From a checkpoint of a small multi-label image tagger: 3.62M parameters, width 192.
Rows from block 3 of a small multi-label image tagger, named by matrix and row number. Rows with one number within an expert belong to one neuron, the router's apart. Each number is 500 + 25 x the weight over its row's rms, rounded and kept within 0 to 999. All counts start at 0. Numbers have three digits each.
After each expert's rows are labels from the 100 images, of 14976, where the router gives the expert most weight on average: "responds to" is what is common among them. Only what is clearly more common there than usual is listed. The data: analogue clock faces.
# router: slot weights (model.blocks.3.mlp.router.weight, 16x192, trained with AdamW), inputs 96-191
# gate: expert gate (model.blocks.3.mlp.gate, 16x48x192), inputs 96-191
# up: expert up (model.blocks.3.mlp.up, 16x48x192), inputs 96-191
# down: expert down (model.blocks.3.mlp.down, 16x192x48, transposed), outputs 96-191

# expert 13
router.13:512518472444490467520499526467538529525522475541508500474480568476495530500503517522574494485494459513454436480509535489518527482512528496492555522501530479484515497537507525485541489523506500458463498506514495504477484494512498490508452479446467480480473484512519501504505501484492538499
gate.2:445491481542515485519481538495487514488554495470532491503474529484495467467514528521514479528489459493486498483499528505489530492484550519475473523515476443506485515501463512461512531497508492488468476445523499527498499515526540473508517445542463515524492474473506488460486497534508530544
up.2:533510491475499515483518484511521495513428504530464508492525445525498532530489456473481532510529549483521506514500470483477481533509457494508507498499466553484506491496517483565507475496499505530541532542491477482514507501495500518489472555469541494483485510527507517533520537478498472449
down.2:479508511472464497478484496486525517485488494510459485520526532513469498533531515462512517513501518540507489500533486465536524527503535464465482544524500511530524516537531530501522526519485521487487493474476493498533499491475523490542466524477488498529475506477506535532512489534518478494
gate.3:492504518490478522523517475490474539537480472474548504495511460504520517539518477512545478512541500518484508531473474479514521552519470509517473488500537480478493507516517502464489558458518459562482444527514485503511477514484476484524541489502514507500501467501509525491494498472491498495
up.3:497515518530483471464494541489512509516481480481474501499467500529476503474529510536489506484443480507524512533473454470505492462536523543484501512484498508517531483486479498474514504498514490518542484478502508480503510537526493491502516527518542496493500511508494511522494467486448499539
down.3:531527478470511494518459540496475517542513489543501510539528491507470517483536504509482486525487504484483521489475511510506503513522457502473508512489516474524486527470498449501452500551484506444491493536494503516498499497455484470479448510556500482488464495515524476533484456504535513543
gate.4:472490472442529506492453515486531499463492529497503477470539501466463516480495522509487476484469487497494504493489437463496482509497500524468524508496530465473526512466481470486483492472510513503503516499491518508453491550492543489516508492460527496477453518534528490449549501542488481531
up.4:505492484503417455506525491500506502513518501509513497488529492511531506502502519503460537500483519520475485493495526510485537535498479489525520526479498534505445485511499539518520502480486474462515535484496472499518438471528513510488479513487469513520525559474503520492516486449477478476
down.4:493477474506514488469484532469500524495484535457530444440532508497499474495499476517485491524486537478510498463520512531517515472487531515497482521507469457552503493516500518486532526506482558486549509511496489493522516482539505476465501484516499519485532541534508509474497470527476493463
responds to: square case; minute hand past 11; minutes: 55 to 59

# expert 1
router.1:525519509513505570448477533482546494528498497483540475478513500491505475525512507462486505498502510486470500450481495504462499499514543521517505516505466504499502489508531501469540498482523543524522493516535482560522501518504510489504457487431475510513481459489510529449492516502480515559
gate.0:509500487506523495459486516516483513541518528530543510502466494528475482472502519451450493534514536477532510511502508468516512480522481534475495496462517453477524494454519513478510523492497563536519509537459523526523483535461529485501472489444491540480518504477494503486523529502517516488
up.0:506499488506527491461489515513484513543518529526545508500471486528475484470502520449454496536512535476534514511505505464517511484523474530473492490463510448470520499457524513478508521495499561532520506536461527522525485531460532481500473491448496541481524500477494502484524525506517511484
down.0:489498500490510474503528483530488489452509491505524520502524497460493493503513552541470501548484493497541504514486485500524505522484472456473510529484469522496466542463501509540488505489543489514488504498511528483471489511505544475497554532554496467452505501472507500529513486507536526478
gate.1:507572456527484534516512494522476514493491516515526487485522525498508449499534460474495461541482529483542522497519520484492477474528528513490475493483528484532473500502520486523491523507535506549478513482469468520526541492472523496505476461480549507475508456490557514484517530504540501442
up.1:515561461520493543560516493512469505481506507519536486473518517498503455512516481474487461535468526485532507485521479492500464485558545503487484507484536492527489513497498486528485510504524496548476512504456476524497524512476524493495468480439552525486500465491537512487514524490526504453
down.1:476490495488524495495466480540477474501516462544479518534511476504492519465511557526521522489522482463523529558471497488506485467488533491440499477473469465516483563471518445552512463483492488500502493478505531501496488458532506464466527515504476469452446490501509447543483513497514511488
gate.2:520520523472527494499534521491509540504487492463587484462449491506469463476493501501514493506439508497498501533521473482475486548484518544498482503495537531512496469505538488453492492525503506509493496533486513498477523496535476487494504477515510535494484475484504497446475518530462469478
up.2:509509539479509487507551526486518499484481493449574490429448486527474476493491494496515492507456498490481514524493442500456535549457489535527502501477538532516503487524513483474511513496462460492473490519468519472458525469530468492493501498512521507507492499472505490473457476524463463489
down.2:518514531501498508451476489518506506483482460530487495523500498495554548488518528535477500492511516488458483546483475514492470495550516504490510488543487499544449491518450529502498481499478499510542498535473511490517484502521477507504504502489470533458553560475510538536449504485523505483
responds to: minute hand past 10; minutes: 50 to 54

# expert 2
router.2:482472495474551484490445482524475535521496473511494503488470511476546516525464505524474489480537479533482486480476481513440470493519492471484498486522484480478504521482497503469524455505497524525515557483513498524520479493497472492523458481518566556518476501474507560488451506478511571543
gate.0:503482486507519502473525481490519471490508530533489496486562523478506495510552504511522511518499489521484471527506464522449522538507516495498465489494436516517499528547469552443487497523521472509496461462500482478522558477477488552506537493524448523521491539509482500506503497512508516496
up.0:493499502500515450469525552479500519525509492479516465485485479470548533501489512544494477516461465487471475481515544484486524524497442522520502492490501515504509441525471508504480509527514510486544523498477494515467508476525521516512461488569439485484522518498488502504533472533504528495
down.0:500489508465462475506540532500493534517465491506501455547507505471497486470495437519503532454498484484500467529469520553488501483553508517500548544501535514507503474496493437504492489503498510510501487524485464479462448499513501485526473464478521484501481462511531462513507518498458531462
gate.1:465516492483527515519515496482493525519487492509462475539490486486525512476482513477517533557543476476481512541505566513498519493491501488530495488510544512450497519441512497470498498498501501445504546503528487532489507439511483535514526474510538500533476453475509514541487525439511527532
up.1:539486488504518472510495497535519509532570498487501506547493525509492508464504541520487516470517536518480481510541485470476487538508496502475508487494498475508529518515511521537527480492498538470454491540551466490518491497487519493472485467466499547467508552530505515471478484520521463511
down.1:529461494519535526503545543536497498514446486491504475518529484518505484499544495511505487506492465487508511513514509441524493513453499468501484458445497472513469515510485494481529465483503483486526462514500527500517470512497526522492527496536511496504506520469501515522490454499463506470
gate.2:527497526499451498514568513494482531541480472477461530531501494493469513466518516558517541516540490485503496506500569501524504531444522512490514538508544482497477504474506525478498493496535522458517500512534494483473489533480529519498521461502460512471529492522481497512516500492504449496
up.2:515495514493460517525572507497478524543466492498467531529514482508468515471519521556531530530546488503520516509504560480540507536445503506489522534512535473505484517465511508488510501490528547454498530517536500483468515530479532508487511476509466514478528493515493507521518519497491438489
down.2:512485502479533494496565475467505470560482514537542473480488453519482539516465472467527427477518477511538515490479491526495530500515467517489491452482483473526511478488468494516498477510494518521498506490509517505497501495487484525486430520501474458518521489484514490495514499497522554474
responds to: numerals; minute hand past 10; minutes: 50 to 54; hour 10

# expert 3
router.3:531516468540489501510473541499502510514522535498565489550493496476534512488509498483454474456467470493514519444510490508510497475545507492519496477480529458499490535503500516506500500512458479535477501535490489533501500461507496523500468484496458515501523461492499500502500474478515507494
gate.0:522480473481512504438544443532470437494489500515487494490530496498499506499523490474486489491463560472495524537488504532469487503512543492479480510489512464500512520521502481483482458517536523462492489496521485521523508479474477521493474511470484533506510560492535502506509487540512501474
up.0:509496474491509528484541466518484456526472477515497495475532513496510522517506491484530477507483544501499510523509486511474495522553531501471491515496496481502506491479532494495466485466534520480503503499541481527528513494479507527495482529443487521515504578500533500509505458512490490496
down.0:468522526508551529490499518467518503508524529474503503508507487548469450472516494566513531477515469513455500479503486474436518495492466501480519466503509501498522526494468506496491508471498472471484551488501472488465527503535484502492487459516479491500521480497526510516524510504487469507
gate.1:512525509473507521475420510480506514546527499527529496541512537486460558524517486520517492467478512506468494464462515506472479504484449549494501517504510512513516524486524505487527530482491510434485498561527507497481478498464463490501442509507497507475502489509519530434511498498489540500
up.1:506532499480460510487428506473493532563509475511531493534471522490469547536507470528520491470478519501479490467467538508473492508504459554484500521498541497529537502476521503485516519488508509450477500544521498512490478509472474478498463519515498505483506498509521527472513491484499548513
down.1:535489451472506523506556522487484497500488511485508494485490521476492475522501510509527500510494475462508471504483459508484485492499477506509569476514458481490487525503515435501497485491526515486491511507491480490470472498544511483466544505534513492457474513520511515492496459505466510470
gate.2:509534484511522473524536522541456481513541498497500479498496508535498475466518461522559493499477519480505538504524517468479462467541464492501494514490461446467483535466504462547518517480452498500503484483498532490508497507526530516491502503505484500528519475495471513455501491563484494475
up.2:517497500533536530476444502530485547521500473529522521532456478477499484520521493510512483484497506519499520489445471536520532570524520506539512516529543467506482493487495530534492505470483490480470506538522490539465468521499522521500511533481513446498507500533502478538484522458502499515
down.2:507473502497518514544520499480477503504494524508569530468432512545465443490473484529573453514498501497480507503504513512471521468502489477481506488490520480497514501484450517495517523497506492518495464522512524527508512504530456490493505509491522560518522467503505540465507503519474517533
responds to: minute hand past 11; minutes: 55 to 59; hour 11

# expert 15
router.15:510501504551494508454485553465521477486557485488488461523514495511554485443488515518476495505502529480481513482499497491483488485532564505513501525495498495505503505522507501472501466475508511531560472485473492548499491490524484484520462446531478546500491476513504500462495501481502502575
gate.0:489449509497474501566513475503509489505499504508519517462522521491493516515538513476477464503530504504516533497498485490452514503504469490519495484483437544461485555483481513526497492549490503514455558508494514521503481544516516489464495535527501454499505563506485485526517461490478482528
up.0:488455518502471482548520461511503480496501523493532516459517526495488534507553507483466472494534506504501531505486487500457517536505485505528484483484444534466489554489484516521496497534493495504443562495503507526492491538503515497460488546518487452502516562506490482533513457486501493519
down.0:530493543532549495487451493476452494498535462498515549507495498526459481504480511499514470464500471513514479469469485560458482497511495521493521511507568457511521484486451514494508506478534452471482487488567497509487472541463494489481519506526494499526513482481461484467505508490504512547
gate.1:462522483472565468558514498509498528454498469537457514524553517492550520529483518477452505500531435477517491521506524487509471521485506495512529483484541500474457520524494497528507499475514516514526505499510507504498531482543495506514503489489501496480501465505542528528527490443499470492
up.1:483508517472556494563522513503491502498497469560468502527555538448550521520505543516457469504537440480514490497465508515520473502499513489468518476507525466518448494501518538477491505509522526482508518521498503504532517498527529517510495482488486515461488497532524551537456517443485476524
down.1:476427520531512533488442463499507505511503481472462456524487494523502492509515450498544470498527495557501500504501463498486518476549540489510478479500499488473537493451451513493516519498490456507488472467488535480524514506467465501477501484479481512490463503503557553501521513490478456491
gate.2:521503465477505516495476483497482452445514440519497479524569467491486498471524462508507503486452508488498505517505449523434491521485498479481498475482498487474517514490515509468485487490466522503460511501477515494499500479532516481508475478460522541497486524486525505515467519478522539505
up.2:498435511493501475522508547511493515511491535481443498463475510538514509537501537527525537507505484497472477490501510517556481503475513464528527506515499557534493497542469500525548512512472505506523520468520482511484459489504502490502482500563503481523504460501495488505552457510519478485
down.2:531499497488529513535558542497531506520505513466517510482523516492502524521482465454502490517499487459504515482519531509515477515463485454504495514540489512460487518487529515453526491502490533492490496501484511545501522470492477495505488478498520515463451479515491536466513514544462518487
responds to: minute hand past 10; minutes: 50 to 54; minute hand past 11; minutes: 55 to 59

# expert 7
router.7:532523501517509496519508483484491496466541538508549489502532471525491474486510537482436498538439512489502521458476478507484476496535494509539477483504475520494507537450539532521491540494506539511508544521475506494478498475504497465452478540463470482464486518499522478478505490460509517531
gate.28:514506465507481490473470531498503459524505532464474481504556469488493517515503454497504520479485474513466488501474495530519487460470502475497493491492483504458470503518471499506506450471494494518487512478491477536484502485491453538526501473517505457493473521457536521517520487480544504495
up.28:502534456512492464506504523544469483521494498474490481548516506504568509491422481510507547491511473460470479486470565479447505495488459497497474498481486506453452520530515522476509486511531478494493515494542486509439513464476506505517486487541485472511509475507520533539492508504512518496
down.28:467507509511514553504542518509519508503515468494519513498511492475505523537496458530513566478486481504449499475528498491520511504495499531449539498484504514496487473504561507530506472475463460496491501521470463509504481535492466505541464545504504494549546480513500509478491477508478455529
gate.29:468458529516439490469500494538493469444535489512476488464461474511547475517457539480499478496451505520488564505510506475481480523471525467538473526510467500436518488479480492548526526488480490533551493456481492501532496519504534535483491502482503523556483499499490527509551530453516468514
up.29:515522456483533492523487493475492523542465501486518514487510520508475520473535451528497515477537477462507440496483479546511524493539483504447539479501554475540493520508508486464471451500511465467448476523515492477449489493487489486508515499480511478450511508504507466499482467513491523474
down.29:491539532518492521547509483474482478531536492514481480563489524475451514518486516473498529470468459528449538482458523515493494467501481485482572507513514486511504535511524462509503490502517507486520461487481518462473454492515451517472510498507520531522467452482492483517479508502506505518
gate.30:477465503514496464541512505507514461503492462522521492472536512477549502523522495550458493467486494515499498514517481488478565520462462482557520482500464504446445504535475551488498522514441481528477542545485508505523499537523508530490502512550465453515504517480503504499510500521480464495
up.30:491512511522501466516460485517508521508496488495525491454510516479528501494512504509433486480445511501471514497481544471494521571416486495500525487470482483473462479506470531478474527536497507534502538517510514506505506521476533510513490532497512467481507527486499506515503487505522502524
down.30:497544490532509511511505501498474516499542511489527514507527525478509512509503504549529492485498451494467488506516484509464491483534492543548516525435477490479491474490483502520498479483500515511449518475490465490484465485505505504476456504509525474508540512519493472498513493463488512495
responds to: dark face; minute hand past 9; minutes: 45 to 49; minute hand past 10

# expert 4
router.4:520502498476479474527516478508472490460508483527500506493460478480519499478515532547459509527501457511509458526510483482490471517503467469489532499499495507495471543508467497518485438521535473524473514500500514474442490473512531501470492534516513472478508519482490523530526510491535470499
gate.2:480477529521461520454500516477537483514516545513493471510504525513523495433495473466428511523513505496482515486552480512526496484493532569508481487500477483484486478543511492482512487522492558516491483485492467542541519485522466517506505482466439543503463506549514492482452524489473491502
up.2:527492554472515490555547491501492529525495484470476493514476503507521520503463533524561493515465519526461497479521503503462509460497522491512486508496472507521484517487527544497520484557494500446527513527526482521512524504499483534526533506508460502511506557517486532539466500494495441520
down.2:542493486487537505506449454504504453469493520529481524489503511551467530522516504484507493508487524470516486479551472492483493524509515485463479482499496485516497510521429499512472491514479455520478478491520498504488503476465519491503508516518516526444501499492496476518479491532467489463
gate.3:528556504499510501491485543490520501520453504475497507529514509496523488480496520505486509521526475502471495503524465511512482505483504529519519513524496481526480486482537505471503488510548529510479439524492499504496506496484534504511500489451454550504509481529521518450454507506455531529
up.3:533555476505466500468459534507482535503523529464533530509507526483462516485565462489516474463457472473494505480485518503475469492509479517490505529480535477506478502485506513513488507541488482483476498548488500497505470519501529482477503481423478531460504466506503515495515523448462477499
down.3:477474522507501503508518525494512506477534534514497514491552465481480475504482510499517512445510523452497498474489469485454492491477472480486515454530557457500492544497515516492538534503500536499474493497501540507519473505471512497519539519494488517527531485493468516491508483494473464506
gate.4:456521501511450510568524509467515535569456462461489492495478576493514498515456490475541510496531474471488474499528528507507483496465524505494475511499486511478521473494531487481477505488508483465496467533497475523500483513495513519481472468472464463517507457520520502479495466478469486520
up.4:498515497517506523545527495489511490465478510454516470457545484533514505442518556496405505493501521504497527482527503464513496558437500474498522486479511520458488536464505509443500550540517536474505504554492548551460497506468499512505498501518525462476480513498510529491512484500505480537
down.4:500540488505530486468502511532536467511552464490504459527508471516458478481510440479508543464466523432509515479474528476486486508527509485477496580479503516490493498497522512477480496501468488509477531537525509476494476508548508530493525466503512491521451500447480517468500513505492492471
responds to: square case; numerals; minute hand past 2; minutes: 10 to 14

# expert 14
router.14:477494477488465475539496479506479522482525493525528534468488497509479483535517497543473507528476498516500507501516462478479484481509480461524557501509482485478475535507522505539482481533526476486471545505553533483453481513521511470464516528483567446465513504500493479516473483480509502503
gate.2:535462506496522489534503535507505486468486536488493482518499525522487470445458494470482474517488485496504491483478511535484453464488487511529505508506567501524506513508495479536541496516511516464494496535451507517525433531542517498497496523476504490538504491507547522457485488464441473517
up.2:500516490514513510529511535475499535480507490506482528461546526519492505509469490506558474495513467496490500502505536504477470490504516488481514503509516522478461497450521493535493508485514505490521537482490498510464517519558500508492476495477519556532507513524502506464464472468494499502
down.2:500480485511492573498420465516464491443510472534495543545494464500501481484511528523513538464489487552500483507462471518524487491486465482509486501495521530502489539454471504522513510506504453495478507479515501503475482505492519474500476522505502522474474513516476535496530494515523525497
gate.3:513529507511551512553468492485496499538522448520522504551532490505503490501504468514515480488496491519450505492488478501453542472458489540473450506512506548532515509514485503511484533480475524518494466477514473499510521497510489512514481479494485542534487515483508499468570494522522546484
up.3:488504530471473465507521533520523500474476471489509487509486460485477531466518512490457515511506556486535509487489479490516478563469508512463491494500460490498462484488527503501521501512507505463533520533495525534476488501511484506496459501528462510489474506497489486536547485497500463522
down.3:477498470531518510458465461520521484493511501509473492517496506511494472529499515498542528546522520523499499508505481470463481507507507532504476531519486506478521514491543453485498508448524507474525491489512486532506479475523486477494537468450521513515419492490517527481506481529445498516
gate.4:476530538517503511489457503504527481455499497519526507494463531482544439488486526489426493469487520510535493501523492523522522508503510506531479505512535479529517473476501478495491513477516546468497539553496481530456495515497529496497507509491473497553505468525519486483487518539457467488
up.4:514514506500552487523521473542502529519509519512490485480463499515459480463510495536533466509500504525499516499506501501533538494511496500516491489516526480534500529526511515456492521473466567474515488469493521443495534497479491478489498497515478484482518509534502506528475503504494541478
down.4:489522493504466520503552541519497483476513515439512526498478489535543495480517437539530520498481489513509493466501548499502526500451491478525512497439499528481512457494494466518462472493453481509490546514539478471493511469486505491512487460509504498535486512553460484512470472504503489516
responds to: minute hand past 6; minutes: 30 to 34

# expert 6
router.6:444506491489465468499465496529506569524492531496547491479461473481520468519527461528537439511526498545506466497469504542486497491525490499502486469488499483510502496499459487489477488464526483522517526499485498481483509509473500468490520491527487481461504494541534505507514535519530516472
gate.0:543510496492457496451518508495478524507527483488476493503491493469437497535460462507535484505505479528478463484487549510551549452452475493470534494508525538486524516548528492501509503500460526490498470490439482495526519467436484507510448502489503456483509481506490510484511470514482534515
up.0:470489519508563491534493505477534486530483487527467502524513537513539509494504561487498493518552526499523483500515464507453486495511564518501490493490446476519472504494474481485491496475538498518506508512554516512491481515503512517504532508502434537487520511493480521507451508508517488478
down.0:500481518455484503515508561482539505490500514494474514474501494492511506490477473519513501507505509493478447490499499504495525479507483496459490484549520534484493518507549475486537526522462516506508523464507542501507496486499472463507426505526489520488511504511514544536511493518493499483
gate.1:497495511497479481503502514514483509551535582491489488487496506496473530495447465517499504485490477476509524467499570521525498517491507520492539499502517476554473526521519483527514507537496511512452505460541523519484497491519450518498507495513518458509520496526496516503502506551528540490
up.1:478494485503487483488513499509482510515539496500509504461451510519470524537491466514544475516513507520502545481524490487522501485540503534487509512472519484553505505527549504481547490537523503489476499484493539526481470495494426494493459469479514463489523505533489499464509487531531535515
down.1:479494482474500459534528477501546502463488490483462493491514444492507508506519479489494476502498537484503485550530459475494516462535459502518514454461533507505478502494456483520508447501485499530469482537481475500489471489491503480541523539503482540518508492465503490472479481461475480470
gate.2:530492479482527486492493512535524491502528474492495478522496495509479517537445526554503538487544551500511475483475495506468481483489471478504474466456524543529551496522484475521488490476518542495532491544517498478493486504496454477544490508487473510498481532548520564487530493497478531483
up.2:526474503509532503482478539511522476486447504511495505478522514504507507492527499488502527490476493467522490502513461505505486451491483494473502488532549439501474528472534508450481532505475496494516519483475504476468517511476523473497485513544534493457536573510510467508535497474507513497
down.2:457496462488478474517570540485506535504464489486468514451456506506486485481462566488519493514510506537507517531474530473518553494508477490497547499520494520461499508516474492457531506502510468510545527501526441505509499549482499490481521522524479483497509489509520503481497480501497464524
responds to: minute hand past 3; minutes: 15 to 19

# expert 0
router.0:514508490519492470500501503480517506441564560447535488480473487487477453523486516500468485484462500514519490447501482487466531487518493502525526481462492424520523532515498515502495464572508485483479487477491508486502471524494520516497502515478519480512480495505481492460509481478515519561
gate.2:484515517496513490534542526497478482563501487457488504474494549508517573516482467476485501516547508512494480517518538517486482513492492531559526484519506462483505507512507491461496506532486531518475488510504496526463545512499477524500507480482479502492496535547522514489526468531493570474
up.2:490552518478502491570553494492462498538490475469499498447492530511498541507490457490523467507554505520523487504496498533478506475501517527536509489484521485486521528521501498455506475540481515509474448538491484547445541496482472498493508504487507493487510546519486514478535457516495541487
down.2:465542523436485485515469499468511504497500491465509506484530436476472479532519516503496490488521482488523500500488510538525469535474512466500545525505488478530494525480540477502499516503480505454504515525478535557493468521528550538491500524478493526496502452546534531504488508510466491513
gate.3:515455510483482480523514471510488515477534490507502503476513499461526517527505523557497478507513479486480471509516497498494505540479452485532513487494462542496492494505437528513483483551499476527474531485480495464478524490523479516498503544542493456470512557506509514532496489537511510485
up.3:489557495515518524480480541480511479523481499491485497528491495541477468460485477448498521498484516509513529494481505511495499451517550511463485513505536455502515499485562470485517512436497530474533474509517495529520477504483522483506487456471509551535493439494485482462502516467483499518
down.3:521454533533489540459559502487538448490479478502490462510506487555481495504525543456510524496508507495504520537522551509531496515488529481478455541533496483487486472502527498465527522531494531522528462501476505546509531544487499503512473478473471522560462481497459508460485496466488469521
gate.4:498460476524546519535500522492511511506562504515553502497515514498462514482506504541460460543432506502493516472517510499525500504530485544512530483501464444505519495512536494488486504531503534507508502489531496540510519525470474467477499506518518442442483493493515486445473522485510514522
up.4:522486472495480484552475491512526537505484513505479507538508476457504517494512516530546467489415478538505514513505515496520527500479493527504522452481484473491483496544487525483470518494497457516536478469489506484548519472501472546477500499486477417480479480519532490485476534462497469489
down.4:510500528514498473490589501496499490466515525467504514522504535481458515480507518558501500485508425549461465518487447458527472506531457498498489480490496511460517508515488476488512517486521462538476532494489517507501484502480519549499461528482474477504501487513514520513551468490513488498
responds to: minute hand past 9; minutes: 45 to 49; minute hand past 12; minutes: 0 to 4

# expert 9
router.9:496511493515481497556516461492466489500511509511541501524504517502491533506545495529476516514473502518497511491510520530476508535500468500547515506493497490465466564496509531513479508510499490483447570526529513477472505512487530524477537527479469459461551550524522509507495486487540490494
gate.2:536482493482539502473505542497498477478491450490496517525505478522442503475536458506526467527514522515520493483487494497529505512520479552476481503521522528511509433522455508506537516461499466456518470482479500508498501520507492475528488460495477530484514472503491518428539513508476534501
up.2:500491499497530515512500520508504461492483494513488514500506482507478505477544450513490472511503525498516498488490498486548538515502480549469519517518549510502476485559477536483535511465520449472500476487452487485469509513507489484528482506511455493476494477487485498470554507492483524502
down.2:509509504463506491491500511487531459478513493482465504496487444549486464484436483480539503493490516495515498496479491467503526502479539491465469471464562486512530507500502492499511502470491529505487492498488477493513536445520529468489472496512560532515539473497494492489461479489507519510
gate.3:509509489494495521506519523487506509523486499503492527505470486529476471438504500517479527505463498472484492499488507523538512490439482520490500498498555468465537510523515491458536545453474525445513532538490506483485475517555489492493478455500523499518524479508469477469490510519488462541
up.3:481497506530566491523436466508499458510528503492498470534477544465515482554510494475494500504468514535518504510518498517447482488529523483504473511517472470502513505518504510518495479508491497502481466487487507500541546520451500545543505544464438483515481508495540522467557523495565534456
down.3:459494530497474497517525527473512497485497512497514523494510542544488473501487476519518493504561473460499432477497490496510480525497498503479523456547523526479515457509516470490496479441496453499511504530525511517467504440509471535491541471478539511490503496476491484504474466536476487512
gate.4:486508501505514474526532538500494484558497490486526481444517530510492487542479452492547507502533503518492514494495513503471477493500550492536498496509456531463497513494538467480558484462478496536501505449539500522498522491494517515493478519530484537517464500474491488464499501499543519534
up.4:536498462475505536443501517485518526486480509515490521502471478485500508502497517513479493531470519492513519523494517508537496502506448518473508487474502434522540456483490503510472491563500540465534516557460513516517448526503492521504503502438544464467539473545541517513482531498448490465
down.4:462503522491499519506499503511538499485468528555512505481474490567484478541441488491491471525533552472535507486540480485508483478519499535498490516513527498505486486471511475517522489492495479489481489466450549496515493489521501528449467494503517493520505528497499459509515533538472475491
responds to: dark face; hour 1

# expert 10
router.10:509475529481488532487499484517496520530519492503511486467489480523490449504447508536517502470519493523495504504456507521501535475494466447494545478531525502509547501493517484529496486474493521490512507548528486508491516486468484431528533502506523465526517509518494496496492475508469473544
gate.0:513526512484486489521512500512457500501479541512491502513502533487500521492574503477534518500546550539488491501509563527461505522517496473525508507494528444480506515473486534483480452486540464424456500521537499510440506477444454504514502493497491516503519527504500525512503522486515500511
up.0:496482488501512516470454505509548522536526458478522492493488460485509480539435493494492470510489479471487493487461456480516510464476533507481476507504476563505505499528510487540496539506456523577551496489477491483554502507548535495488508491505512489501490498482484487502476487512506507511
down.0:556508485512472500470484538460466489523486530498501494472529468462505502508501496547484514531504514525503488480492493533507553481510520512523523517531524492522489497478551504493479483518471515490544540535470477504463471470446522507532479483501502506490485495498546500506497491532501462472
gate.1:537526486519451526496506492486494513535459479513498520527508466507497506456546492507470525523482523483508502515471522524498514488500509511517487494484516506530473531495500485524497547473498529490519525559494505515524413508494505491500508538477451526480515536534494507557513516479491511502
up.1:445477526493524496539498541495516471461558552466501463505494544491494493537450534513507491471506450522489508476517499494502505503497482499485517516524484493466501496516504529499512487525499477508459510452519487491502555491492530510507474475526529460548493479479497504440483496514505473530
down.1:506494485523530487492522493496522503546504507489493497489499500512512490466507511494474525514504506468473525475478505476496464497493524529483467476482466529456494512496544502490551488502496562494535571528464506525530529479505532513518501481485511533476498470510520493456470508455446519497
gate.2:498458567472470499476531503498487506504522492533519491518483462494513530504524517473501523481557501465488523506558471533474503518470508538466493520497460520583480497459491544504539523506517508489500503515515465479497476501499476497466525514501496542522450526530505496520462492488479474538
up.2:495462524492506485511482501504492517481524497542523493558460509489535508521483502501507496522524516492483516494549481540481516457513500492472476531511478450561504532448544517452516493485513459523487530495478506511479513525499497500487507494508476479496482504518475472520458515447447465478
down.2:527500508538463501486537499520507493493521470508487502547499500484479508472506503446504478509514530501518479511489471507541544479514521481453486481535542511474500509517556500483493497539482491521501465506466499513494483449519490471444461546520505490518478497448523468504536478485472478524
responds to: four ticks; minute hand past 11; minutes: 55 to 59

# expert 5
router.5:460488491523489509490523483462479508484535526482537489473517501487534484490499546476509462465514505521494482475512523500469505504517521466526465472501482496531545516470477494508538474553499543517517541505474493489475504499470484459513470503480549495504468502528518539470508509469495497534
gate.2:517433555494494481472499494494519533497538492480519491506494495477503496501509551492463487491509465469505501503499442481497505519483546495439502532504518525506504490506489509494490508492517541443517499512477503483519457515493507520512512517485501504530501513485505541438508503535430487465
up.2:498479547508489504507529453508507520528499534500498508514546491535480530442506512485469537469516477456508507508486522509513511533472537496494475500506504497546487493438484497506485533514495526465505498524523550490499452515470462515495518514486470566538471518489523495516459512489497481501
down.2:459508466518543478485473499491528498544514511524535458478534493528517457530529464485475513488510477473530538533503476504486486508506499479502479491531476481531521527482483491539447510488475550449505529526498529541504497505534496496483538494484516540547479503524491500487448507502497468479
gate.3:501480479489523497484518556502511487519513507528493498524473496496516487466499520484514521518519524464516506508505494458519478477547526531481482508482486466553488496469488529441486495487491568477480489549497533527529496527511556522496480478466504546529523501512459495512523519573488499531
up.3:499493485492538486479508543499505501519515510528499508507464499491517500472515519484515512538500523460514502520511487456515474480548521543485483496464474454532469495470500533448479487486490553483474479537495533535553498535509568522492467461450511514520524489504461490501534511552495503524
down.3:494482494477471475513553476541472503476489492484481560478496506453491518505496504509502518535511483486523477510491504529494546523471488494518516537485454526496502537484508460514483501513515496510486542454489530508455517490477531496472507534558504464482512525472511485521469469526541507481
gate.4:551506488490468515445493530525498521468472480517502505487513490492491510521554485489483460485514513474504490520520519508550416521536512492527483509499506513527496443488479466484500481475508540467531490550471523516503483501513486496498513537558500521516501433509496536470548504488469512473
up.4:532473489490479494435493529519491532437515493503537510466510474500477472549532512482519445474510524499490465500509498485524469521517508506513488518505468503538486437493476473489511465500510503440531490516492514522487496478506474508515516536553512499504493477491480544439545516535508491486
down.4:411479485508545504474509509479528477502497491515496485483524504444505499489505541537486477475506487534501526512490444470482503504511474481458526464537474490482495503524500519456508510479531519536488509519439514487493507510532474484500527470502518510473519520491524484509462513514507490545
responds to: minute hand past 8; minutes: 40 to 44; four ticks; minute hand past 9